python train.py --model="contrastive image-text model" --train_examples=145000 --horizontal_flip=false --encoder_norm_position="pre" --encoder_fused_qkv=false --text_encoder_head_dim=32 --text_encoder_bias="all" --text_encoder_moe_every=2 --beta1=0.9 --batch_size=256 --epochs=11.7 --final_lr_fraction=0.01
Rows from block 3 of the text encoder of a small contrastive image-text model, named by matrix and row number. Rows with one number within an expert belong to one neuron, the router's apart. Each number is 128 + 32 x the weight over its row's rms, rounded and kept within 0 to 255. All counts start at 0.
Before each expert's rows are labels from the 100 texts, of 14848, where the router gives the expert most weight on average: "fires on" is the input token at the peak. Only what is clearly more common there than usual is listed. The data: rendered rooms with furniture. In brackets: how many of the 100, against the usual share in percent.
# router: router (text_encoder.blocks.3.mlp.router.weight, 16x256), inputs 172-255
# up: expert up (text_encoder.blocks.3.mlp.up, 16x256x256), inputs 172-255
# down: expert down (text_encoder.blocks.3.mlp.down, 16x256x256, transposed), outputs 172-255

# expert 6
fires on: "a" (65 vs 20.1); "robot" (18 vs 1)
router.6 [146 142 146  69  74  95  93 161 104 120 108 123 136 105 135 132 141 114 120 135 159 122 113  92 109  90 109  69 136  91 114  52 110 117 128  93 136  98  62 137 104 180  92 102 146 118 145  98 148 150 123  77 174 120 138  89 152 167 148  76 169 121 156  94 146  88  66  79 168 163 141 121  82 150 184 147 118  94 126 168 144 113 175 123]
up.0 [128 128 128 128  83 128 128 128 230 128 128  78 168 194  86 128 128  74 128 128 128 128 128 173 181 128 175 128 128  71 128 128 128  86 176 128  83 128 128 128 128 128 128 128 128  62 128 128 128  86 192 167 128 128  90 201 128 128 128 128 128 128 176 128 128 128  88 128 128 128 128 128 128 128 128  84 128 128 128  60 181 128 255 128]
down.0 [128 128 128 128 128 128 128 128 128 128 128 128 168 128 128 128 128 128  70 128 128 128 128  52 128 190  56 128 128 128 128  25  65  42 128 128 128 174 128 128  85 128 128 128 128 128 128 128 128 186  76 128 128 128 128 183 128 128 203 128 128 128 128 128 128 128 128 128 128 128 128 173 128 128 128 128 184  79 128 128 128 128 128 128]
up.1 [ 79 128 128  85 128 128 128 128 128 128 128 128 128 128 128  61 128 128 128 172 128  63 216  78 128 128 128 128 128 128 128 128 128 128 128 163 128 128 128 128 182 128 128 178 128 128 128 128 128 173 128 128 128 128 128 128 128 128 128  38 165 184 128 128 128 164 128 217  37 128 128 128 128  46 194 128 200  91 128 128 128 128  90 128]
down.1 [ 88 128 128 128  81 172 172 128 128 128 128 128 189 128 175  85 128 175 128 128 128 128 128  62 190 128 128 128 128 128 128 128  87 128 128 128 128  80 128 128 173 128 128 128 128 128 128 128 128  48 128 186 128  67 128 172 128  83 128 128 128  77 128 175 128 128 128 128 128 128 128 128 128 128 128 128 128 128  61 128 168 128  79 128]
up.2 [128 128  65  58 128 128 128 215  90  87 218 166 128 170 128  62 128 191 128 171 128 178 187 179  43 128 128 128 128  76 128 128 128 128 128  73 174 128 128  84 128 128 177 128 128  90 197  84 128 128 128  73 128  82 173 128 128 207 195 128 128 128 128 128 128 128  86 128 169 128  78 128 128 128  43  84 128 189 128 128 128  81 128 128]
down.2 [128  66 128 128 128 128 128  83 173 128 128  85 128 185 128 128 128 128 128 128  45 128 128  60 128 128 128  77 199 168  67 128 128 128 164  60 197 128  61 128 128 128 128 128 128 188 182 128  79 128 128 128 128 128 172 128 128 128 128 128 128 128 128 128  67  88 167 200 128 128 128 128  57 128  91 128 128 128 202 128  79 206 128  54]
up.3 [128 128 128 128 128 128  66 170 128 128 128 128 128  93 128 128 128 128 128 128 128 128 128  18 184 128 128  72 186 128 128 128 128 180  47 128 128 128 128 128 128 128  81 128 128 128 128 128 128 128 128  83 128 128  76 128 128 128 128 128 128 128 128 174 128 128  88 192 128  67 128 128 128 209 128 128 172 188 184 128  74  61 128 128]
down.3 [178 128 213 128 209 169 128 128 128 128 128 177 128 128 128 128 128 128 128 128 128 197  56 128 128 128 202 128 175 128 189 128  80 128 128 128 128 128 174 128 128 128 172 193 128 166 198 194 128 128 128 128 128 128 128 128 242 128 128 128 167 128 128 128 128 186 128 179 128 128 128 182 192 199 128 128 128 178 128 128 128  39 128  90]

# expert 11
fires on: "grey" (75 vs 1.5); "white" (25 vs 1.5)
router.11 [ 93 112 145 148  95 172 102 153 149 141 114 137 126 120 114 189 104 122 103 176 160 155  95 127  94 136 119 144  97 148 136 120 118 124 113  79  89 121 132 147 157  94  68 101  75 105 116 119 131 100 169  78 178 157 142 153 118  97 124 105 116 152 161 136 138 116  98 145  85  75 126 143 168 125 124 166 100 136 120 172 157 133 128 182]
up.8 [176 128 128 128 128 128 128  72 128 128 128 179 161 128 128 195 128  43 206 128 173 128 128 128 169 128 128 179 128  87  64  88 180 128 128 128 201 128 128 128 128  79 128 128 128 128 128  83 128 128 128  88 128 128 183 128 128 128  75 128 128  84 205 128 128 128 128  86 128 128  98 169 128 128 128 128 128 128 159 171 128 128 208 209]
down.8 [ 91  91 128  98 166 128 128 128 193  65  84 128 162  81 128 128 128 128 128 128  87 128 128 128  81 128 128 128 222 128 128 128 128 128 171 128 180 128 165 128 181 128 128 128 128 128 128 128 193 183 128 128  87 128  96 128 161 128 128 183 128 128 128 180 128 128 128 128 128 160 128  69 174 128 128 128 128 128 128 128 128 128 128 128]
up.9 [128  99 128 128 128 128 128 128  71 128 186 128  61 128 128 128 128 193 128  73 128 128 128 128  42 128 128  74 211 222 128  79 128 128 128 128 128 128 128 178 128 197 170 128 128 128 128 128 128 128 128 128 128 128 187 128 169  83 128 128 128  50 128 128 128 128 128 128 128  77 184 128 128  88 128 128 128 128  93 128 128 128 128 128]
down.9 [128 128 128 171 128  64 128 128 128 128  85 128  93 128 128 171 128 128 128 128 128 128  90  70 128 169 128 183  68 128 128 128 128  85 203 208 182 202 128 128 128  89 160 128 128  69  81 128  61 128 128 128 128 128 128 128 128 128  57 128 160 128  88 128 128 160 199 128 128 128 128 128  76 128 128 128 165 128 211 128 128 128 128 193]
up.10 [128 128 128  76  84 128 172 128 128 128 163 128 128 128 174 128 192 128 172 128 128 177 128 128 128 128 128 128 128 128 128 128 128 128  83  64 128 128 128 128 186  83 128  77 128  67 128 128 128 128 128 128  68 128 128 128 128 214  72 128 181 128  68 128 196 128 128 128 182 228 128 128 197 128  80 128 128 128 179 128 128  66 179 202]
down.10 [ 45 187 128 193  62 128 128  43 128 128 128 128 128 128 128 128 128 128 128 128 128 128 128 175 128 128  75 128 128 128 172 128  68 128 211 171  75 128 128 208 216 128 128 128 128 128 128 128 128 128  66 128 128 128 128 128 128 128 128 128 128 128 190 128 128 128 128 128  86 128 128 128 179 128 128 128 128  79 128 197 128 128 128 128]
up.11 [160 128 128 178 128 128 128 128 128 128 128 128 128 128 186 128  89 128 128 128  57 179 128 128  81 128 128 183 128 128 128 128 128 128 128 128 128 128 128 128 128 169  76  82 128 128 128 128 255 128 128 128 128 128  93  65  97 128  89 128 128 128  73 128 128 128 128 128 128 128 184 128  91  96 128  39 128 128 164 177 128 128 128 128]
down.11 [128 128 128 128  93 128 128 128  20 128  79 128 128 128  99 128  73 173 174 128 128 128 128 128 128 128  58 161 128 128 128 175 128 158 192 238 128 128 128 128  59 128 128 128 107  59 167 128 128 128 128 128 128 128 128  87 128 128 128 180 128 100  89 128 128 128 128 200 128 198 128 161 157 128 128 128 128 212 128 128 128 128  69 128]

# expert 12
fires on: "yellow" (100 vs 1.5)
router.12 [164 149 150  89 117 181 161 107 154 146 157 156  78  95 129  93 128 151 139 144 118 114 114 158 140 108 154 166 124 149 132  86 169 121 115 144 192 179 128 175  87 132  59 126 180 160 144  70 129 146 125 161  58 121 127 138 157  87  90  45 119 148 103 165 200 124 169 181 104 101 181 116 131 114  96 112  86 146 103 161 125  95 116 108]
up.3 [128 128 128 128 128  79 128 128 128 128 128 128 128 128 128 128 128 128 128 128 195 128 128 199 128 128 128 128 128  68 128 128 128 183 128 190 185 128 128 128 185 128 201 128  74 128 222 200 128 128 128  76 128 128 181 128  60  56 128 128 128 128 128 128 128 128 128  76 128 128  43 180 128  56 128 128 128 128 128 197 128 128 128 128]
down.3 [ 57 242 128 128 128 128 128  76 128 128  91 128 128 128 128 128 128 180 191 128 128 128 128  56 128 170 128 128 128 128 128 128 128 168 128  56 128 128 128 128 128  74 173 179 191  76  65 183  89 128  61 128 176  35 208 128 180 128 128 128 128 128 128 128 128 128 128 128  84 128 128 128 128 128 172  55  75  92 128 128 128 173 128 128]
up.4 [183  77 128 128 128 162 166 128 128  73  83 128  86 128  59 128 128 195 128  64 128 128 167 128 128 128 128 128 128 163 128 128  56 128 128 128 170 128 128 188 128 128  35 128 128 128 128 128  79 128 185 128 128 128 128 128 163 128 164 128 128 128  66 156 128  83 128 128 128 128 201 128 128  83 128 173 128 128 128  92 166 128  76 205]
down.4 [128 128 128 128 128 128 128 128 165 128  86 128 128 128  98 128 176 176 128 128 128 128 128 128 128 128 128 128 128 128 128 128  33 128 128 128 128 203 128 128  87 128 128  86 128 172 128 128 128  84 162  97 128 128 128 128 128 128 128 128 128 153 128 128 128 170  97 128 128  93 222 128 128 170 128 128 128 128  54  86  83 128 128 128]
up.5 [128 128 128 128 163 128 166 128 128 128 128  98  75 128  88 128 128 128 128 128  74  84 128 128 174 128 192 128 128 162 128 128 216 128 128 128 128  54 192 128 128 128 128 128 176  67 128 128 128 176 128 128 128  76 128 128 196 128  77 128 128 128 128 128 128 169 128  86 128 128  91 128 128 128 128 128 128  42 128 186 128 128 128 128]
down.5 [128 128 128 128 128 173 128 128 128 128 167 187 171 128 128  84 128 162 128 128 128 128  84 128 128 128 128 128 173 128 128 128 128 128 128 128  70 128 128 128 128 128  51  96 128 128 128 128 128 184 159 128  86  95 128 128 204 169 128 128 128  97 128  81 128 128 128 128 128 128  67 128 128 128 128 128 128 128 128 193 172 128 128  47]
up.6 [128  41 128  85 128 128 128 128 128 128 128 128 128 160 128 128 128 128 128  62 191  68 128 194 128 128  59 177 128 128 212  80 128 128  95 128 128 128 128 128 128 128 128 128 128 128 128 128 128 128 128  37  63 128 128 128 128 101 128 128  85 128 128 167 128 128 172 128 128 181 128  90 128  73  85 128 128 164  49 128 128  49 128 128]
down.6 [188  79 128 128  88 128 128 128 128 128 158 128 128 128  81 165 173 225  97 128 128 128 153 128 128  82 128 179 128 128 128 168 128 128 128 128 128 192 128 128 128 128 128 128  88 189 128 128 128 128 128  84 128 128 128 128 128 128  74 128 128 166 128 128 128 128 128 128 128 128 179  91 128 205 128 128 128  67  53  96 128 128 128 128]

# expert 4
fires on: "brown" (100 vs 1.5)
router.4 [135 122 113 157  72 125  79 156 165  75 110 114  66 148 107 108 136  71 153 116 212 109 171 154 152  85  94 101 142 126 113 169  56 165 163  81  75 108 101 148 120 144 109 136 143 207 121  74 164  85 116 110 126 119 159 107 110 117 137 124 117  64 104 121 144 145 136  87 144 113 161 143 134 181 172  91 150 135 189  88 101 132 138 157]
up.21 [182 128 128 128 128 176 128 128 128  61 190 163  82  46 128  58 128 128 128 128  61  87 128 172 128 128 128 128 128 128 174 128 128 128 128 191  66 128 128 128 189 128 128 174 128 203 128 199 128 128 128 187  86 128 208 128 128 128 128 197 128 128 128  78 128 128 167 128 128 128 128 128 128 128 128  78 175 128 128  76 128  78 128 128]
down.21 [128 128 167 172  72 128 183 128 234 128 128 172 128 128 187 128 128 128 128 128 128 128 128 128 128 128 128 128 128 128 128 128 128 217 128 128  88  67  88 128 128 128 128 128 128 128 214 128 128  38 128 128 128 128  73 128 128 174 128 128 128 128 128  57 128 128 128 128 128 128 128 187 128 128 128 128 128 128 128 181 128 128 128 128]
up.22 [128 128  91 128 128 128 128  34 173  82 128 128 128 128 128 128 128 128  34  90 128 190  48 128  59 128  59 128 176 223 128 231 191 128 128 168 128 128 128 128  86 181 128 128 128 173 128 128 238 128 128 128 128 128 128  46 128  78 128 128 128 128 128  79 128 128 128 128 128 128 128  80 128  59 201 128 128 128  50 128 128  87 128 128]
down.22 [ 66  86 128  84 192 128 169 128 128 128 128 128  59 128 192  69 128 128 128 128 197 128 199 128  81 128 128 128  77 128 128 128 128  72 128 128 158 128 128 128 128 128 169 128 128 128 128 128 128 128 165 128 180 128  88 128  65 168 128 171 128  81 128  85  70 128 128 169 128 128  31 128  67 128 128  61 128 128 128  69 128 128 128  65]
up.23 [128  98 128 128 128 205 128 128 182 128 128 128 128 128  62  80  75 128  62  73 128 128 128 128 178 128 128 128 170 128 128 185  94 128 128  50 128 128  59 128  83 128 217 128 128 171  83 128 128 128 128  70 128 128 128 128  79 128  87 128  34  90  68  74 128  92 208  84  73 128 178 181 128 128 190 174 128 128 128 128  72 128 128  69]
down.23 [128  89 128  92 128  84 128  87 128 128 128 128 128  73 128 128 128  84 128 172 193 128 214 128 128 128  61 175 128 128 128 128 128 128 128 128  88 128 128 128 128 128 128 128  51 128 244  76 128 128 168 165 164 128  57 180  94 166 128 128 128 156 128 128 189  77 128 128 179  70  75 128  78  66 128 128 128 128 128 128 128 128 128 128]
up.24 [128  50 128  47 128 128 128 128 181 128 128 128 128 128 128 128 128 128 167 128 175 205 204 128 128 128 128 219 128 128 128 128 128 128 128 128 128 128 128 128 128 128 128 179 128 128 195 128 128 128 128 128 128  83 128 128  54 167 128 128 128 201 128 128  40 178 128 128 128 128 128 197 128 128 128 128 128 173 128 128  54  84 128 128]
down.24 [ 76  95 190 128  77 128  72 128 184 128 128 128 128 128 128 128 128 128  76 128 128 128 207  79  82  77  96 192 128  90  81 190 128 128 128 166 162  78  93 165 128  78 128 128 128 128 128 128 128 128 128 128 128 128 128 128 164 189 128 128 189 128 128 202  75 232  56 128 128 128 183 128 128 128 128 128  48  81 128 188 128  77 165 128]

# expert 8
fires on: "robot" (40 vs 1); "umbrella" (22 vs 1); "lamp" (13 vs 1); "barrel" (11 vs 1)
router.8 [ 74 126 138  93 157 102  91  73 152 141 150 142 229 116 125  83 152 137 158 136 119 136 137 132 126 133 107  74  74 143 136  68 152 128 142 130 172 129  92 129 107 133 143 131 137 153 182 109 126 146 144 166 105  90 115 126 134 148 123 185 166 103 201  93 143 127 127 163 141 167 155 152 143 164 125  80 119 123 112 126 142 130 167  75]
up.18 [128 192 128 128  68 128 128 128 128  79  90  72 128 128 128 128  82 128 186 128 128 128 128 128  80 128 128  88 128 128  78 128  82 128 128 160  62 128 128 193 128 128 128 128 128 170 128  66 128 128 128 170  77 204 128 128 187 128 128 128 128 128  88 179 128 128 168 128 128 128 128  65 128 128 128 128 128  39 128 128  73 128  53 180]
down.18 [128 128 128 179 172 128 128 128 128 128 128 128 128 128 128 128 128 128 128  85 128  80 128 128 128  89 128 175 128 128 128 128 187 128 128 128 128 199 128 128 128 128 128 128 187  73  61 128 128 128 128 184 128 128 128 128 128 128 171 128 128 128  62 162 128 128 199  89 128 168 193 161  49 167 128 128 128  69 128 213 128 128 128 128]
up.19 [168 128 128 128 128 128 176 128 162 176 128 128 128 128 128  91 128 128 128 128  16 128 167 128 166 128 175 128 128 128  78 128 128 128 128 128 128  76 128 128 128 128 194 163  83 128 128 128 128 174 128 182  67 173 128 169 128 128 215 128  74 172  95 128  60 171  64  56 128 128 128 167 128 128  85 203  55 128 128 128 128  70 128 128]
down.19 [ 70 128 128 128 128 128 177 172 128 128 128 128 128 128 128 128 128 128 128  72 128  76  89 128 128 128 128 128 128 128  79 128 167 128 128 171 128 128 128 128 128 128 162  31 128 128 128  55 128 128 128  72 162 128 128 186 170 128 128 220 128  91 128 128  56 128 187 128 128 128 128 190 128 128 128 128 175 128 128 128  44 164 128 128]
up.20 [128  83 128 128  67 128 182  68 128 128 128  58  95 128 128 128  68 128 128 128 128 128  60 166 128 176 128 128  81 128 128 128 128 128  29 173 128  90  52 128 128 128 128 128 159 176  86  77 128 128  81  69 128  81 128 173 128 171 190 180 176 128 128 128  86  95 128 128 128 128 128  89 128 175 128 170 128 128  85 195 128 128  24  49]
down.20 [128 128 128  85 173 176  85  63 128  88 128 128 128  96 169 128  50 128 128 128 128 128 184 170 128 128  83 128 216  95 128  89 167 128 128 128 128 128 128 128 128 171 168 161 128 128 128  88 189 128  81 128 128 128 128 128 128 128 128 128 171  91 128 128 128 128 186 128 171 128 128 128 128 190  98 128 128  80 128 128  86 128  94 128]
up.21 [128 181 128 128 128 128 128 128 128  47  87 128 186 128 128  89 128 128 128 128  67  80 128 128 128 128 194 128 128 128 128 162 128 128 128 128 128 128 128  77 128  85 128 128 128  87 128 128 128 128 128 128 190 128 128 199 128 128  77 171 128 128  75 128 128 128  74  63 128 128 128 128 128 128 128 128 128 128 128 128 128 128 128 128]
down.21 [128 128  87  70 128  74 128 128 128 128  79 128 182 128 128 169 128 128 223 128 128 128 166 181 128 128 128 128  78 128 128 128 128 128 128 128 128 186 128 168 168 128 128 128 128  67 128 128  62 128 204 128 128 128 128  81  56 188 198 128  23 128 128 128 128 128 128  68  65 171 128 128 128 128  88 128 128 128 128 128  74 128 128 128]

# expert 7
fires on: "purple" (100 vs 1.4)
router.7 [202 174 140 148 162 101 156 164 127 116 113 125 118 109 129 168 130 174 115 138 204 177 132 130  78 105 186 152 112 149 154 119 152 113 169 139 152 182 119 115 208 128 147  58 149 128 129 107 123 115 152 122 135  99 105 166 123 134 151  46 164 155 162  97 127  85 105  84 111 136 176 201  92 117  91 106 149  89 120  83 189 144 112  53]
up.3 [128 128  45  83 128  82 128 128 128 128 128 128 128 182 128 128 128  70 128 128 128 128 128 128 128  70 128 128 128 128 128 128 171 128  53  38 128 128 128 128 128 170 128 128 128 199 128  54 128 128 168 128 128 128 178 128 128 128  87 210 128 128 128 128 128  59 128 128 128  77 128  40 128 128 128 128 128 128 128 183  60 128 128 128]
down.3 [128  50 128 128 128 128 128 128 128 128 128 128 128 128 128 128 128 128 128  85 128 128  81 128 128 128  65 128 175  64 128 196 128 128 177 128 128 128 128 128 128 128 128  61 190 184 128  85  61 128 128 128 128 128 128 128 128 128  65 128 128 128 166 128 128 128 128 128 210  83 128 128  58  70 128 128 204 219 128 128 128 128 199 128]
up.4 [128 128 128 128 128 128 128 128 128 128  38 128  75 128 193 187 128 128 128  68 128  68 177 128 128 226  53 128 128  72 128 128 128 203 185 128 128 128 128 128 128  55 128 128 128 128 128 128 128 128 128 128 128 128 128 128 214 128 128 128  12  80 128 128 128 128 128 128 128 128 128 128 253 128  53 128 128  43 197 192 128 128 128 128]
down.4 [128 128  79 128 128 128 128 128 202 128  69 128 128 128  48 128 198 128 128 128 128 128 128 128 188 128 128 128 128 184 128  70 173 128 128 128  70 128 211 128 128  64 128 128 128 128 128 128 128 128 128 183 128 128 128 183 128 128 128 128 180 128  64 227  82 128  74 128 128 128 128 128 128 128 128 128 185  63  39 128 128 128 128 128]
up.5 [128 128 206 128 128 128 128  95 189 128  77 128 128 128 128 128 128 232  68 128  97  84 128 128  95 128 128 128 187  50 128 128 128 189 166 128 128 205  67 128 128 128 174 128 128 128 128 128  80 128 128 177 128 163  92 197 128 128 128 128  77 128 166  82 128 128 128 128 128 162 128 166 128 128 128 128 200  87  99  90 128 128  95  87]
down.5 [ 70 177 128 128 128  70 156 128 239 128 128 128  99  87 128 128 159 166 128 128 128 104 128 128  63 160 161 128 128 128 128  37 128 128 128 128 216 128 128 167 169 128 174 128 128 128  61 128 128 184 128 128 128 128 169 128 128 128 200 128  82  92 128 128 161 128 128 128 128 128 172 128 128 192 102 128 128  84 128 128 128  74 128 128]
up.6 [ 66  57 128 128  86 128 128 128 128 128 128 128 128 128 128 128 128 128  57 128 128 128 128 128 128 128  50 128 128 224 128 128 128 128  80 128 128 128  29 128 128 178 128 128 128 128 255 128 128 128 128 128  56 128 128 128 128 191 128 128 128 128 128 128  65  56 128 128 128  69 128 128 177 128 128 128 128  81 128 128 128 128 178 128]
down.6 [128 128 170 128 128  86 128 128 128 128 177 128  86 183 128  60 128 128 128  80 128 128 128 128 128 128 128 128  82 128 128 206 128  63 128 128 128 128 128 128 128  86 128 128 128  91 174 128 128 128 128 128 128 128 128 128  89 128  64 128 128 128  82 128  80 128 128 128  84  83  51 128 128  77 128  79 128 128 128 128 128 128 128 182]

# expert 3
fires on: "pink" (94 vs 1.4)
router.3 [105 117  70 118 112 116 144 150 136 140 156  89 146 181 128 111  86 121 160 162 143 127 107 105 155 163 174  70 170 105 101 126 126  84  83  91 115  72 130 127 124 122 161 173  58 159  81 144 124  82 155 145 110 129 150 155 177 164 111 110 140 100 139 125  84  55 109 134 135 153 110 104 166 202 117 113  92 121 135  76 139 126 122  68]
up.3 [128 128 128  94 128 128 128 223 128 128 128  82 184 128 128 128 128 128  87 128 128 128 128 128 128 128 128 128 164 207 128 177 128 128 128 128  75 128 128 198 128 128 128 128 163  95 215  77 128 128 175 172 166 128 128 128 184 128 128 183 128 128 128 128 128 128 128  75 128 128  92 128 202 128 128 128 128 128  95 189 128 206  86 173]
down.3 [ 81  44 128 208 128 128 128 128 128 128 128 128 128 128 128 128 128 128  83 128  51  49 128 128 178  51 180 128 128 179 128 128 212  80 128 128 128 128 174 180 128 128  91 128 128 128 128 128 128 128 177 188  74 128 128 128 176 204 128 182  71 128 128 180  61 128  78 128 186 204 128 128 128 128 128 128 128 128 128 128 128 128 128 128]
up.4 [128 128 172 170 128  64 128 128 128 128 128 128  85 128 128  74 128 128 128 167 128 128 128 128 128 128 186  85 128 191 128 128 128  52 128 128 128 128 128 128 128 128 128 128 174 128 194 173 128 128 128  71  92 190 176 128 128 128 128 128 128 128  57 128 128 227 128 128 128 128 193 128 128  44 128 128 128  80 128 128 178 128 128  62]
down.4 [128 128 128 128 128 128 128  80 128 128 128 128  63 205 128 128 128 128  82 128 128 128 128 128 128 196 128 128 128 128 128 128 128 128 128  70 128 128 128 128 128 128 128  84 128 128 128 128 128  80 128  36  93 191 128 128 128 170  62 128  93 128 128 128 128 128 215  78 128  81 128 128 166 128  68  67 128 128 128 128 128 128 128 128]
up.5 [128 188 195 128 128 128 128 128 169 128 128  47 128 128 128 128 128 128 128  53 128  77 204  59 128 128 245  49  82 128 128 128 128 128 128 128 128 128 128 128 128 173 128 128 128 128 128 128 128 128 128 128 128 128 128 128 181 179  61  76 128 128 128  75 128  43 128 191 128 128 128 128 128 128 128 128 128 128 168 128 128  90 128  85]
down.5 [ 87  78 128 128 163 128 128 128 179 176  86 128 169 195 128 128 187 128 128 128 128 174 128 168  65 177 128 128 182 229 128 128 179 189 128 128 128 195 128 128 128  97 128 128 128 128  57 128 128  82  62  80 128 128 128 128 128 128 102 128 128 128 128 128 128 128 188 128 162 128 128 128 128 128 200  88  83 171 128 128 128 128 128  70]
up.6 [128 169 128 128 128 207 206 128 128 128  89 128 128 128 128 173 128 128  65 128 128 128 128 128 185 128  52 128 128 128 128 128 189 128 188 128 128 128 181 128 128 128 128 128 192 128 128 128 128 168 128 128 191 128 128 128 128 128 128 128 128  41 128 236 189 128 128 179 128 128 128 128 128 128 128 166 128 128 128 128  75 128 223 200]
down.6 [128  60  78 178 163 128 128 128  55 128 128 128 128 128 128 128 128 128  81 164 128 128 128 128 190 128 128 128 128  83 128 128 172  86 128 128 128 128 171 128 128 128 202 128 128 128  74 128  53 180 180 128 128 128 128 128 128 128 128 128 128 128 128 128 177  75 128 226 187  64 169 128 128 128  59 181 128  85  93 128 169 128 128 128]

# expert 1
fires on: "purple" (100 vs 1.4)
router.1 [146 145 142 145 103 142 151 131 157 167  65 112  92 157 166 169 144 123 148 172 179 161 132 102  85 154 109  88  87  95 140  69 125 122 109 132 128  44 143 124 124 116 111 119  79  86 154  98 140 101 135  75 110 157 133 137  85 170 112  90 150 180 145  88 161 102  81  40 189 124 149 135 162 155 131 138 120 131 165 119 142  94 143 124]
up.0 [ 89 128 206 128 128 128 128 128 128  37 168  66 178 128 197 128 128 128 128 128 128 128 128 128 128  56 128 178 128 128 128  38 128 190 128 128 128 128 128 128 128 128  77 128 128 128 128 128 128  59  86  82  79 128 128 128 128 128 128 128 170 128 181 128 128 128 128 128 128 128  86 128 128 128 128 128 184 128 128  79 128 128  81 128]
down.0 [128 193 128  74 128 128 167 203 128 128 128 128 128  87 186  79 128 128 128 128 128 128 128 176 128 190 128 212 128 128 128  44 128 128 128 128  82 128 128 128 128 128 128 128 128 128 128 128 128 128 128  83 128 203 128 128 128 128 128 128 128 128  83 128 128 184 202 128 128 128 128 128 205 170 128 128 128 185 128  44 128 202 128 128]
up.1 [ 63 128 128 128 128 128 128 128 128 128 128 186 128 128  63 128 128 128  75  63 128 128  64  36 181 128 128 128  31  72 215 128 128 128  85 128 174 128 128 128  92 128 128 128 128 128 128 128 180 128 183 179 128 128 128 128 128 128 128 128 128 207 128 128  79 128  17 128  83 128 128 128 128 128 128 128  77  72  46 128 171 246 128 187]
down.1 [128 128 128 128 128 128 128 128 128 128 208 128 128 128 181 128 128  67 128 128 128 128  90 128 128 169 128 176 166 128 199  15  80 128 128 176  85 216 128 128 128 128 128 128 128 128 128 128 128  92 128  73 128 128 128 128  89 128 128 128 128 128  77 128 178 128 128 128 128  51 128 179 128 181 128 128 128 128 128 128 128 172 128 128]
up.2 [128 128  83 189 169 128  86 128 199 128  72 128 189 181 128 128 128 128  71 128 170 128 174 128 128 128 128 128 128 128 128 128 128 128 170 194 128 128  90 128 128  64 128 128 128 222  54 128 128 128 128 128 128 128 128 197 128 128 128 128 128 184 128  79 128 167 128  77  61 185 128 128 128 128  74  78 128 128 200  88 128 128 128 128]
down.2 [128 128  83 128  56 128 128 128 128 128 128 170 128 128 177 128 128 128 128 128 173  82 128 128 128 128 206 167 128 128 128 128  89 128 128 128 175 128 171 128 128  80  79 128 128  85  72 128 128 128 180 177  66 128 183 128 128 128 128  25 128 128 128 128 128 188 186 128 128 128  65 128 128 174 128 173 128 128 128 128 128 190  86 128]
up.3 [128 128 128  90 128 128 128 128 128 128  82  56 128  83 176 128 128 128 128 128 128 128 179 128 128 128 128 176 128 128 128  77 128 128 207 128 128 128 128  55 223 128 128 128 128 128 128 128 128 197 170 128 128 128 128  60  77  65 185 128  74 128 128 128  83 128  44 128  94 128  48 128 128 128 128 128 128 128 128  69 128 128 128 128]
down.3 [128  84 128  50  85 128 128 128 128  72 128 128 128  82 128 128 128 128 179 128 128 128 128 128 128  81 128 188 128  75 128  67 128 128 128 128 128 128 128 207 128 176 128 237 128 128 128 128 128 128 240  91  62 128 128 128 128  71 128 128 128 128 128 128 128 128 128 128 128 128 209 128 128 128 128  69  92 171 128  79 128 128 128  93]